Weights of a small contrastive audio-text model.
Model: 9.95M parameters, mfcc input, encoder arch jasper, encoder norm batchnorm, encoder activation silu, encoder depths [3, 3, 3], text encoder width 320, text encoder layers 7, text encoder activation gelu.
Rows from block 5 of the audio encoder, named by matrix and row number. Each number is 128 + 24 x the weight over its row's rms, rounded and kept within 0 to 255. All counts start at 0. Numbers have three digits each. After the name is the row's rms in percent of the matrix's.
# fc2: squeeze-excite expand (encoder.blocks.5.se.fc2.weight, 192x24), inputs 0-23
fc2.0 144:147113145170130140166065173120147125098128149141134121148109118135137152
fc2.1 086:131110099137077099114157145096132126147121123117092161098124076127130141
fc2.2 103:163112139138108136098117081128163162101103095142112158115121114155146098
fc2.3 104:111131170139146051142147133117144158099130153149120150144139128149131145
fc2.4 103:129118121144165133113156126144127150171141111148148140106050137127146122
fc2.5 097:133125118104110132142158155124140129116172165140162150111080172144119101
fc2.6 112:145137101111124107137088115094120176126121131112150157154090084151111121
fc2.7 097:132088116139147149075114143175156119169093138125132122110114157115135143
fc2.8 105:177142080112131141097109138116114145125132108120151139148131179135123081
fc2.9 089:164090150167113153131126155142107130134143113153169127087160148117155125
fc2.10 101:159140122112163145190134136106152138138152141132126155143140153171165129
fc2.11 111:133164129144155147133154151159143109147155137142160165159175123154137154
fc2.12 080:150127181152100093154104115122134134137102136128110156130137075165114125
fc2.13 095:144123151138140146145101150147121109137148133159146138207163135118151139
fc2.14 081:155158156112145160121092110138114164116120075135120110119127137102121081
fc2.15 102:141099103138105142149116097090108130165104118122162172111106116121114168
fc2.16 107:117097136114108090157106104121146145127093148104115127154106106154150182
fc2.17 096:119130148124097130111095151157185142124172107135150141121116084137156122
fc2.18 091:136139148121099131176135053151118148136095151125129140150144149132138113
fc2.19 074:141100117175121124118099134076132128088106120088101113100099113133114124
fc2.20 092:132084130116117142118159078112103131113119131146137157191104136125120154
fc2.21 088:127138133126114103093138094142101169074121106117122134138123160157119083
fc2.22 090:148127098138174110165128122124136133184108082100156146134126140107146120
fc2.23 101:134095154180148140112156140137104136140078143137148152095119147161121144
fc2.24 120:162126120132142113163156107154099162086134079134124130166139119105110109
fc2.25 118:163133178124140157161141163127131160124129103108144146154158133150172124
fc2.26 099:156135172084129145144111153155135166127138137123139159137177161108141123
fc2.27 119:105089148138146096133160151135132134157091162126157117134098155164129161
fc2.28 103:137100111132095180153100102102109152141115145112154156116136146084120112
fc2.29 086:069122131150134152163122168135145122136130164083145148157116107144117134
fc2.30 087:133134114159083097092162087134122137105131157133134141152144102167141105
fc2.31 092:123121095128101116122121096091135158093117165096126157148112108091107158
fc2.32 103:152139121111116061123110104104106116124118080125133099133176112137120136
fc2.33 106:139131123065079126124139138128159182114121110118124114139127144105100103
fc2.34 106:126102091135120140117095189119169140124099105127139132161117104136141095
fc2.35 094:115129084117098101154115099099081133105110105100120101135095132141099121
fc2.36 116:136151125129148161145139044105100149127153137125131156136112117133150129
fc2.37 085:108109094109105139117129116112136121130125172171130119066111147098160137
fc2.38 085:138142108159154128106127074101090153107152135134094134145089119111141100
fc2.39 098:114166083143097147120184148113149125132155145134139131156114131159142159
fc2.40 107:142100081119132097127110124091132169126164173116109141114144088131126138
fc2.41 099:116137129070092145123126151174142148129121140164145155160140099132140154
fc2.42 094:178119138077117092150132115137123138098157118161106112164116134143106150
fc2.43 092:130150163140119122123077139182115160162130157108149153122135113160138115
fc2.44 079:089123133097082170137099105149140147154127143123110145120114099088109106
fc2.45 098:167127115097130101141151094120135145177077100122137125136138090148118112
fc2.46 088:131130138082150123101116100165125144164090177145129161142108110129146133
fc2.47 095:105115097129128121097111139092095161118129104113134169155099106164096113
fc2.48 099:138114179124081146161101133109177144122165110098136131119129111117127113
fc2.49 094:174141136178128119134162167129118128136141118111073146139129127138083127
fc2.50 092:107116118107087128124155156122135098087083113151160099119104147117097116
fc2.51 099:129164111123140132107122123121166133170093141077139144112150170144135096
fc2.52 106:156138126115165138159110154135148113143126168143098175154148159116159109
fc2.53 100:184103142151102153145140128135124110146146086122084142128117093138103151
fc2.54 124:156160133147149155139149134177148148138127157177155142148166143129139109
fc2.55 105:092144132091097132134139134174180171140095112116124146133117107141128113
fc2.56 083:161144125141161130130171145152150110120173117161147115124111158161126166
fc2.57 078:130125139101094117143082131134129119085111093148090111122113086148104101
fc2.58 104:106134109091109122136158101125128163095129116098134157178101122147105095
fc2.59 109:154106149131138146115163168123118149096119160163152144140089155093141113
fc2.60 107:142154157146138113060118097128135103119101130097136166151159113128130139
fc2.61 085:134114078109120110115146104109143137070088123115092144132115121109103154
fc2.62 107:138099096119107086108103128097153166103137107099121145162115099149131107
fc2.63 109:081127154133106135113108097149143187108141137103099128135101148115132162
fc2.64 075:142119096085088122143095169081116146117107110099121155128103131132132137
fc2.65 101:154137143083147104142140143137144100121134155141131084148123185123089132
fc2.66 085:124157111119113171110110121117166174158151160120115121126146087151123156
fc2.67 094:125111099084104140140144146125126169079167166116125141132107114096143122
fc2.68 116:125118123141085184110124139141172144143148128125080143143090117141116148
fc2.69 101:120126105145101139152133169155153138075109138096117141174103141102127143
fc2.70 099:144121132059105115139170137115106162121134147132083111128126127142093131
fc2.71 094:151129076110109154114117154105157166150169146118113132123156094135115146
fc2.72 105:130149099104092113155119134098137171120125116104155140152082096114112099
fc2.73 106:111101107148141116161100163139120161148101168114145131153125133162154090
fc2.74 093:118109144044142132138127143155118133118125159149133113131116161137163148
fc2.75 098:137149138142099134061141136127118131104098140131170138177139125149123155
fc2.76 093:176139106146135151155164153084129125130094124125129110148147140156149169
fc2.77 093:136086115137101118148107111088177175141118118110148160147120129117138099
fc2.78 102:120133129150124126083156139164151127154126139124097141155145145096063129
fc2.79 093:179084128136137122129170122113158126085118156122175142131110114137112128
fc2.80 098:104136100105125112141131156155163150125174142159147132108125117132108067
fc2.81 102:162132118136148152108153123099144159136132153100148145109090168077142120
fc2.82 098:134128086106113111144152134123119193087145130104128131153115115113106088
fc2.83 102:184074156156104151122142148143121137117138112128143169107154134132149133
fc2.84 095:094122119124174147116147116104124118168133176171153145155101134151133130
fc2.85 096:100139103119118152125085111085154146110108146098156149099105090129126150
fc2.86 105:190179145141170153134135121162122134113113130138110163143114129134152123
fc2.87 089:146133071115100126092126124132159161118129144142140148134144126181105093
fc2.88 109:117080119124100104165113134111132166109113107090171135143097108130113111
fc2.89 101:102118130142120122141126101145181091146134109126153142153172122148160169
fc2.90 114:154144108111100095123095175105160167149102097136126154131108116144124142
fc2.91 117:093135124150114143119143169117126157074168144078126147145143142135130145
fc2.92 112:159119156141138110118081138150135133132127144113103165129086126153164176
fc2.93 130:095113116142082110148113160120138162159124107164112121181127136143110111
fc2.94 106:106094090140111150157128113132166168104120122105135147162097139144165138
fc2.95 099:130140149169163148151120137127137125137083143088117130122166172165113119
fc2.96 105:094135135104120128132120126143179156106120145169135162128160103148174110
fc2.97 089:157158167079160108092102136145149179125131132151137120139124138129148129
fc2.98 109:146118112157129163115152135114119137153060147138150154122121132174151113
fc2.99 105:127140091166093075115117124118091124152157140130139169129088125134124134
fc2.100 092:140080098131099127109118137094161133123120152143106145126100160172120091
fc2.101 111:128108165144110088119156160100087158100152113129142145162141154138117108
fc2.102 087:156131082142147123181172151124118153145137177135108126119142143146126118
fc2.103 089:124131159116102155153133081142141149132129082151153160098102138157123100
fc2.104 094:132176149161116152167144141166143166131134137153133127112162127165143149
fc2.105 130:155138118156124087109090123079122165127131142125122149141169146099142100
fc2.106 117:186136123156119112120086146140126178136142137130126111159141139092161145
fc2.107 111:153156091143126109149104154098136161128133145147134138146091162107174106
fc2.108 097:084104122104098167109112117074129133102124112128116131170101123147127153
fc2.109 094:118113109111166112140097121175114120119094109093118096109121089087131130
fc2.110 107:132125120120128169082165183114125105131100160131136121166136124154152126
fc2.111 110:108174108111119124108116156114137139128139157147116127181104097158171145
fc2.112 113:161168113080125130137134128118124164135124131132105126169119164131092083
fc2.113 112:118128127093165131161115106111138125143128103075116099173124087117123152
fc2.114 093:107162155171127156157154137137159123157115158147121133115141174150120157
fc2.115 087:128135148129125125098139110121171121078113064098125113144089134115138142
fc2.116 067:146160137167151138128137153173154155150141144119175107121132170145114139
fc2.117 115:165152151105095106144074124119132131162154136137112106165112122152154143
fc2.118 088:146145134108100103096157086136122177110128132080121115107116107156130105
fc2.119 108:156090163147116168098164125133129149126086143146135143102118115164155120
fc2.120 094:134096136111131136141125180137135140142060143124109172137094127136153121
fc2.121 098:189140144135126121131081159149104136156134129129111111110134154108172152
fc2.122 090:128118134121080163147114077151111169119135144136134140095137098123166115
fc2.123 082:150150103124168140117156155130158143127133068126106108120117144110152084
fc2.124 096:125077107154140121141089120127127146155069117103143133156109125163138115
fc2.125 117:135152127125141132132136173136165158123120059120130109151108124091158139
fc2.126 095:129066160133141128137141137150121146131170139144177139153110121125158160
fc2.127 074:170138162134124117117134150161101137128171138103126100177123126174132115
fc2.128 100:101134123122107120130076175127104162120097144144096141154113090144117148
fc2.129 106:148143147137118148136125149106161134156147142167083143117134111152066138
fc2.130 110:148138173140127171138161173153122173146144128158143118138150146103131124
fc2.131 102:131141110125097135120082130152098144091100156119140173150135080145135123
fc2.132 089:144172165140131135127129146160154172151107143132134156114159182126126129
fc2.133 109:134148125156112140121152146172160130162129062127114118133134117154163109
fc2.134 105:143145132126144136138177131102156135113122106085146105114099110136144190
fc2.135 107:115174111173127093129108101107135146114106097143091175125110123141135132
fc2.136 106:143145161102094147148115143118163128130118126137155132080171086120160135
fc2.137 099:134101122115103129136083119135139149100105141083099188107124113128156130
fc2.138 083:164097094140137168113134101116158157149153140148131126112094113099133088
fc2.139 103:081141143153105121157156112151122137137133165129160133176166115153110141
fc2.140 091:138168087104107104130120163110137174138092104141115100106108127109100127
fc2.141 098:142144079099099143150144169099134176105110152120126143121120109122147158
fc2.142 100:137091132144088154113163124161140123170140095139147154152125087111148126
fc2.143 110:104122094121109114148124124098148130105100091150121170162102141176147137
fc2.144 116:136192126142148086125127142097134157148157107160151113134104151144115143
fc2.145 083:162143142122145140164178143128181111117157126112120149110149160141158127
fc2.146 111:123141076114114135155120130075150144118117130101109152173111119154160138
fc2.147 097:159133154135139128127115135130082152135144138121150107123172158062150136
fc2.148 070:184107160123125081128126120134124152087164137128105144134096143132095128
fc2.149 107:093116124145087155084126137149112124109135129124144145195120109104114146
fc2.150 120:093132132113106093104154107140123117120129096095178116099119077131147131
fc2.151 090:111122124144126142124142143160132140102160143093168080161130163120090151
fc2.152 079:149145142133157113124136150148179166145152090090114131138136139175143120
fc2.153 081:099115125113161120095093110132128071102116116136118111128112090092120095
fc2.154 098:147174114153119177150155146156124130131139152150154143151142166143150155
fc2.155 098:085122113120162125139139148128169171132094080118153113140133109128092129
fc2.156 089:123148174154146157105139153126129118078138108127146105176136125159152146
fc2.157 097:130149149116114148114130150155140128171081064143131107124127122144155099
fc2.158 109:145085162133151070112167136123133121081124130136103133119131132160112107
fc2.159 124:149143156157130166123158157147133123144163135169105104145147149113145172
fc2.160 101:148142121144125096157140120182142151093136162162130159157142160134146110
fc2.161 106:140116116102138082113117092110085147106086131130109129102116146114113082
fc2.162 072:129153173151145156109136143143135162154168164133157139148151166146125144
fc2.163 097:113140124158104143084124110145128097078137124111127163153125122168168143
fc2.164 097:120131138111122130154139132159161137079083143091111138115107117166134169
fc2.165 119:146116143143125136165050176109153137147135115108140121146128137120110139
fc2.166 099:128134113144116139150156115067179139146097134102134163123112100115154124
fc2.167 086:157138119097118151150126126150126142075115092138151136093090086117104130
fc2.168 114:168141131147144102125124121096138144125161107092099113183107111107133163
fc2.169 087:116116113128089074114104084110130119131091120136127128104078142129140099
fc2.170 077:121140086148150175082127149143095164119159127098127154128134148111141135
fc2.171 096:142094125136110101156093123134125095083115091093155126123129092144153104
fc2.172 106:149101116153076141156146143107182130108107120113140149148123096095130133
fc2.173 083:139098095088119126118129103118145131139072157097100123143143126155171133
fc2.174 114:132110134100139107147117101110128113099109196088111145145103117109122160
fc2.175 086:136107088124099146082128118099087113115141112114166126128122156125126079
fc2.176 101:135149081174108129133130108096130176110168119143122166109102118134122127
fc2.177 100:163108063130111126120112131099123152123140150115120153099136121123091082
fc2.178 107:121142084201129144117107124093110105131152132115129151092117104132133117
fc2.179 097:118116124167120116169150157155115151131117157152158152152078094136133123
fc2.180 134:156160153149138141149159151154135132149142140178114077131152156124152132
fc2.181 106:131131104100125098123104114160144118172083112150120111152094081111120132
fc2.182 104:154155149128106164166130168140118116124146139130128153144095174159160145
fc2.183 103:159069101108142116108109121123141124110144093125082147161133136160140147
fc2.184 094:175121129081137095129120110146131137084100149093104143133095120108102127
fc2.185 092:166159116110142151129125173146108168104121083110133122116097148137157110
fc2.186 076:153097122128120154116111097132100150132163109110155163116099091132131178
fc2.187 104:150128105166155156110131126138131144080127105150077091126109151118114102
fc2.188 096:170118121115076129120146104147138147084161106112115133153099141112095108
fc2.189 085:124153112145116111100134086131148149102148097122170159136138160139116077
fc2.190 104:095088105135126146106142132126136172153111104138152175128085135122094119
fc2.191 113:160092108135112158144130145068164114091112133106138113153099125141112130